config = dict(
    time_shift_ms=100,
    win_length=512,
    activation='relu',
    qk_norm=False,
    parallel_block=False,
    moe='top_k',
    expert_mlp_ratio=1,
    shared_expert=False,
    loss='cross_entropy',
    lr=0.0017,
    adamw_lr_other_params=0.0025,
    steps=12500,
    final_lr_fraction=0.1,
)
Rows from block 3 of a small sound classifier, named by matrix and row number. Rows with one number within an expert belong to one neuron, the router's apart. Each number is 500 + 25 x the weight over its row's rms, rounded and kept within 0 to 999. All counts start at 0. Numbers have three digits each.
After each expert's rows are labels from the 100 clips, of 14976, where the router gives the expert most weight on average: "strongest on" is what is common among them; "loudest band" is the band of the loudest frequency at the time of the peak. Only what is clearly more common there than usual is listed. The data: songs of 200 made-up bird species, synthesised, often over outdoor noise.
# router: router (model.blocks.3.mlp.router.weight, 8x256, trained with AdamW), inputs 0-85
# up: expert up (model.blocks.3.mlp.up, 8x256x256), inputs 0-85
# down: expert down (model.blocks.3.mlp.down, 8x256x256, transposed), outputs 0-85

# expert 7
router.7:532494491497496519488498512491522491501493528480500511494509552515500534483523516484514471569495503507519491514507486516514517513483493559520520496490516506459501490500510486489494430502549507526491511555507502494489489514510475481494511496462484493520547529
up.9:509492516524505503542460516513521483483491533482500493466463481501510488450522512495488494513502498506485508473522502567469522508513545495470492494470515503480520499499525469487473515514489459499500525471537452534505482499488487489455481521454499497461498534
down.9:520519500500481469450511522504484494524510470530467501490455516499501513505487508521427507498501568517539532491459514519558447506454537482465512491539514511513504502508533494507512492539513503506487476498494481502531492515532472523493501469509512447479525479
up.10:473531460490488459522518512527495495496540521517489510532498461493521452483498531500517480542544512537533511531512489510451448507498451522511448495489542445465474489493493478485460487467505475486500519477476518507562490506529485498485510534498483502497493506
down.10:515509498524540573467478493495522507511490433524511488527528515485486489502490484515516455549525534496547503503470498497484535483506514477483509482482446474496513490466517513479516540504497457497484533503478547500468477494505488473458490476502494492519485484
up.11:480551474485529414468497491493512497482496522530499504462481485510472500527464522489507493480545508536483545486488505463460462527489492503452515534488500468476523483491465507443518550511512484497510482489514481553464496512508509496521457494501463461492488524
down.11:474502500474479512542513490544492493426555496480492558481554464518518529506518508487457503521456491497523518526492519492500493484479493504497543526515468509494496503487490491492502477469505481486498509508501479488494485544510446500531504544494494504473507489
up.12:516500495509516516482501477520518503524485539513512477507471508495507498574483484513480491546523483495490501505539550499509522542458510585492531517488508510474483457481500504482476518552521507514504521527497507520491507466466521495481528548527523523515505537
down.12:493525528487505487504501488437505494435462563497505499495530492499517505481510507472501494497484488483463475503515494509519475512489468443513459510503477488508476531538521471513500475505486512513482511530485517481543503502508499511536523463494500522520505460
strongest on: reverberation; text has "room"; text has "reverberant"; buzz
loudest band: 1000 to 2000 Hz

# expert 3
router.3:496524518502558538498519520493463504485514471516469546499507494504501485515481449456500494528476447554483533463484498456467509537507430486503478533486518518512497487463515503521535557518499529490516480465489496476539486480480515500503476496528465482462484542
up.8:537477535525497467506526492462483500500506552507503475458486500509540541566488453496523503486510452512568523511499510514488519488481505451510522568531483486501512502484526504490462518449550494504488509477510532533525500465498463495458535503495517483470528448
down.8:542501534450477477502550489499498522404469442475494486522471493477461475509486521506505476524490533516515507482466515519533530505476506499514490521473535554507483485553498571491488506525489443504454495490502521538502512495531525524498504494476517502498507478
up.9:499516504528507508474535485472490520479513465527481486479457510494515504506495474473455488509502517510491479488496528501502506477459529476460520475545509507461511515477547492478457487489509549494441492530529498489511502483486488510511541529503498458473482461
down.9:517478468542491482463491503533502515516556519461450538509478528520516490499515514528464485494535513526469488453482528543542512538470497531478539482477494520500499539556517477478465527511509500513490527503545494488491514525520515493442515507473539487516491528
up.10:459513472538480517526518515469472520510478512499430494483513517546489462502473468450472475491470482525546528531532521541481491497493495481513522526545486511464491513506487498537484545482498478501503502526522481526488543499497504542479463497513532520537478495
down.10:510481494490526501467479471501490502484535486490525507472473478576543502492486532533463454546464543482436515507484502510466437514545503488482533571482480524504520462454485518499507507498473503497524479516532516477524517488450509468507515546508516498476487513
up.11:486529507523502475479480493496478469520507528504469506525492554473528535507530462459466480511518489496526504498498531528490506475484531513434493532515487505482511488486496467530495522475521514533470495495504502466512523537466528466489433490505515454472496499
down.11:480517482489536494520517515525514496530465482482546459498507487504532496483495597510457488478540523497451453485491469485505502535494537553492441470503503489533487494523500479535468484489470484496525510510462511477528491494492507497489486551493494487513476519
strongest on: rain; high song
loudest band: 2000 to 4000 Hz

# expert 6
router.6:479508490527494501524498485473466503497483521519539478513508509495544514522522494536530528483524542480508517504493515519488494462480512465450489512493437485463472445503449478459432534504470506466486491502480511516467469462519475517497496501477509482497478470
up.9:538501538459466508505529501463488484522479517505500501506504508516534538517508491526464518479521483520469549463507484490541491499532491457504482463491498502498500526550474497476473480501508493509483464522534519512497450524511516474515544506490472512461494522
down.9:461552478535506498510511450498491477543512463493442529505546511552537524480498491536503460488450465505568518466483502498479475526499499487487421519480467510490528504463492554506521534501510482508517521506489498504460482490500548521504487539499496514500510527
up.10:508492495508538521519524489519520547534523499469486495527478509501512514519490527506530551541541504549482503499481507503522527507473495483531531526464507528509500496455497462520519461470490452520487509458507480494453482513578493508462499528464494496539515510
down.10:469513490555504462512497508508539466541505554471574543490518459494464513478507467486497510431494508479463503459482520476499464506533500521495466438528507509456494497491509554531513525456529504492496488491536547495471520505536493489438479499513449508488486482
up.11:509493530533486441467522476511507508502495515539487488495511495489524473524521535531521482496500516517507468499520541486503500533547457483499490499517508506540517502530497472456526545551499497476493560473535477495516509490491463460522489519464507486509509533
down.11:475488497515546507529519451533563505489541490486495498498532500547466475465493516486521549503507540509511454496547481487494487517472516485490512462495484492488512501543497483519508476492516499498538485454469516503452494514522471529516510501484483534508492501
up.12:510545475476505472532527512505499510502453479528525528540513469468491518518532510508421493528496463487536528505517446481496492519522528584506494467479520493527501510476482471469468528494458474538474514526505529509482473485521480502500491507509485479488504496
down.12:501485502488457485503483538453487528529531533491482498533517494517527464550514497507479502506471538488438486541562475527504470499540494534546445488442455508506517525517509507478466498479525480503488461438497484501501476484486453497518498486513529505505509478
strongest on: high song; reverberation; text has "room"; text has "reverberant"
loudest band: 4000 to 8000 Hz

# expert 1
router.1:488496475501493534506489521499515531506497532490473487540495478518527500512489518499478497481511506537513449494511480490503494497486547496510464488519489516539487523520511529514510500447484507525525510457530484482483537507541500508497501502478537526541484502
up.9:493487501532524530524513463505496496516516539459418511504468518493474472482472485487505497497488482491484489464503535481477479496443510511516499532488498503494510473517505477465513517527504515495542483511460507521502510486508516480495551498500523516485474471
down.9:521490517483461510468502483510490483535478466504520465526511491495487549509474504513454434505509512505478533473447457514525521509473516523479474530470517476515497488528485500484483507512472478507524504511518502498528496482477473470434532480527495491470477513
up.10:498470463473529459521478533480503479467524479486513558477530519470492465471514484506487475517451503514457515495494475503492511531534520477515464511518513491571502479501478502470484496518505488484510493497458525518497522509493425503526509478499532513457517498
down.10:496494494479493491525448518495514513510522508512493482504484474485449504504484551491508487491540518474483546484468484533484533507483522526498528469525492497488464549488503491516513503491458491484512549492498499500480508504525535526569502487505485488479486488
up.11:506487480518562535481454495501454503481465537502520493507488526496513502495522519504449475500476490546516534513514495521489486520447495517482477478441525534447502535555514473481518506521506461455500493496471488516484491508484528476487519488487509507479500474
down.11:495493501540457484500486464484502503542567469471518512488498491485453505531486485512465514490482484476422568520509476537501512490488550555545522498493540484506487460534513471501494511506530516514478465548510532491505494487462506523544482464519465497490493533
up.12:498518465508484492520461477519500508521540518439508492519510506501501496492498521497490520528522524482466515467493576494478483525494489536490521522534499452562501496471480501490439469498521508525518513526493501496504452493506534532474474492538568494480507449
down.12:415508485493539535499494505490514543485553508548481529498487520494525459466498514485539486487500478511512495490516501502502512521488468522508515491495512491463517481516456486497522477462555501474503540507486517508489470532484510496460515473480479456462497503
strongest on: high song; crickets; mains hum
loudest band: 2000 to 4000 Hz; 4000 to 8000 Hz

# expert 4
router.4:511502524483463493508546524488501499488507480538473453466469516519466445496517552538492505498521526484491547496526533490533490492533509487511533465515500502586496501520530509521513517496466460446489453481487502503490484456467508505518550518523501512474474436
up.8:515510546520510474526547523491499483482475490511527511500476454489529514480538528468515498465512501502515503497461512511457535528507515535520499521493528514538514474499512489520497486542478459503511493503547530533498512549469517528493511460498483501476536518
down.8:493499482509514526450512476524489488496474507505486526463492513531518519530514473510522515531473508503551517529533510508515502509513463511517497518503465529477507464515496491499524503451511487521522564468510504497468500492509486484513527519512472490505533551
up.9:503494514497522546472486512533511466480529585444524510497492486486496519501512459486475500507486460516509490502487528496515483452470464520526524486527530523499486499512488523506487533476540505478499509443476444519523546492448487464501473492459504520526458481
down.9:507482512483466503503525496481499498515424522473498473526477502543484477502465488488493474520508455488560523514508477496507500488565522449475518527499510482486536525523505529508510474478470506487511481517472522486514515474472503453503498538486505501439475514
up.10:544482522521502535504480486510522470533490504543497500529493513447471524518511496504461496490540526522488503529523492495462497508516527482491520461521513561465489523516474506515469522508512471524484533527500497466509469529495480505497473489539540515525530523
down.10:500477491529487531496510495475469499484496473512494502485505440498526554501482471465532523506524503511483457529482459522517453513502501466515504502506502461484547494480469507542509486473557485487504491495510499512526473502521463542501524463538511480513518462
up.11:529514542458523494512491499489535496476498536499483495527505526484494492499506533483488512488515531493496524522510491468543446505484485509478457542463485532591479514498509474477520509535487476490483478456518503517526534526504456490499519517564429516539482526
down.11:529510477515436489529525488534496508473498479514497542487532520515455497465513486520551509529525485505462474517505478492474504504483508480500556461542528525500506474452499486501486544474556500489495548470528508484514491502444473483483525484501507481504534511
strongest on: reverberation; text has "room"; text has "reverberant"; first syllable: steady whistle
loudest band: 2000 to 4000 Hz

# expert 2
router.2:482492517503530459459477522514503497523517497500519504487496479536513464502496545504531516495490476404458429488493440539502521503511512523532542519515523523493525551521523501490461500572553468499501508502494481516473509519494494522516496514509521513506500465
up.9:480512466549491446478529510506533489501494448517550485552512521528518489526489496535512501441498454507510477494513520453488446509554485493510553529525523521494446490518534514506501521539509504482495498507512497472462489510527471501492459482527504524533517507
down.9:511501506469503505509501512476485496524485510508469481504462513490503526515496526510495505509446564519544550533539492466527504552524529543500484494511475480506483440476493527540508503489505541493496498518519484535525497503527519474448499507508478501499520491
up.10:482485540485544454488516498535506492517584532461491513494515526491534486492531498514456464486483484493502506517499514471516470447493479469540516550494541474516456503466486526496507524512485506536504551598507470486527479486517484484514486448511493496557481474
down.10:551529519483458509483471505528458508508471516519519504493535509438449457439529449494490487463540497489490476500541511510482469495509498503494431514510507485498535483549522504504479498504545494521505520554476471498514528500474498477527487428502419474490493468
up.11:498477493506508498477486480511470515497472520499521472502491476513512489499497498512474524465479503453567487453502487493519495558466474546515506553522482545498470488528506508497494490496482472496554502546511512487507509478490518528491488492496517515480511468
down.11:501551499514487507521504491512512487509474506477477488500532483475542530513525524533478528477525483501531446508451502538522463525454477590513525446532483507501488548461469555495511507483477531499486502502484512500503497493496497508482511531509551512534492502
up.12:501512472568532483484479465540452468508498481538484462512462482463486499480524489507492499459477489519509508503490539497510536474462483522501523538530489500493509495504508484504541494507533493480493479540480493508472513484486494519511439443493549487443492521
down.12:495511500469484475494517478474541515479422529531514520502514484533568496467478484511543529471579501487571492553438462486484453517473470517481546545482560480491458554473496501469514486494501499491486541495472503526526512506491529516557506502494506483467508473
strongest on: low song; harsh note; first syllable: harsh note
loudest band: 1000 to 2000 Hz

# expert 0
router.0:501496497508478456491475456535500494498505461463536471531524481491489468492512526517522491489517491538522529556506563522502493498464470479484542525513523476478526528489473461481459465486518445476467501481520521507511496513495465490501506520517462488522528479
up.8:478508481473492493509502497484488504493555487485487507477516516520479516525484513480533501537512482492494487514443479470516497506506472473498496473505467472492534500531489517534533462473551556522534508511513529533486523457509549502523457482492499494508464513
down.8:501487481505475481503466484500440484509536489460429491519499483546502604537493480517477503527532466473520488510510492426518458497476498454499490475500526499510469481485500551484513502525495491472511518458513489503467515485496518478467484505498523532487491531
up.9:518490490502481498496425492488494480464536530487539497512503478514525503474488500522511518520484509497517521500525489484503513517482501500475472507485517515438478518507481490496523458463482548511521462481499486463497539486501532476531482472484512479497480480
down.9:513494510565461506533503490483522527511511443464443504483481497503477530489492528479505469512482541506560519557478519480512515540493457520471511482505422479521542558493538504518536526485502470480489496486505469506481497499498504496507502550487490475502506525
up.10:485535463477508516496536499491515488523444484495463505512510478500537516487483565516514497470511479558540478514530485481487483506488500483480493501547486489451496498495500492531521515507503483491558491467516492480490516450482516489491516544478473518539478482
down.10:520504508508515514499522503536476508475536537522550487511477503531486438510520521537568526492478512496457570524490494525542523444508516491473487456463484505477518478513525500514486511484499479496514492491495459528477513496480467475514506506490467495453497497
up.11:484489507496498529474485496488513483452529505488487514454523501495504522463498505471462496497440499479507479483514476523469507481461527477487512498529450467467485520523510532490501491514460481485501456497469512514474480441513498559535500514486498514491512505
down.11:521523512557514520503498482511500496478491532522501470486488509484503519502497487498521514523468527511523461489469458517497488490449489489480493495530475479489540518455503482518485480499457491504502452461438495518521484500480534513518507504492527461480478502
strongest on: low song; reverberation; text has "room"; text has "reverberant"
loudest band: 500 to 1000 Hz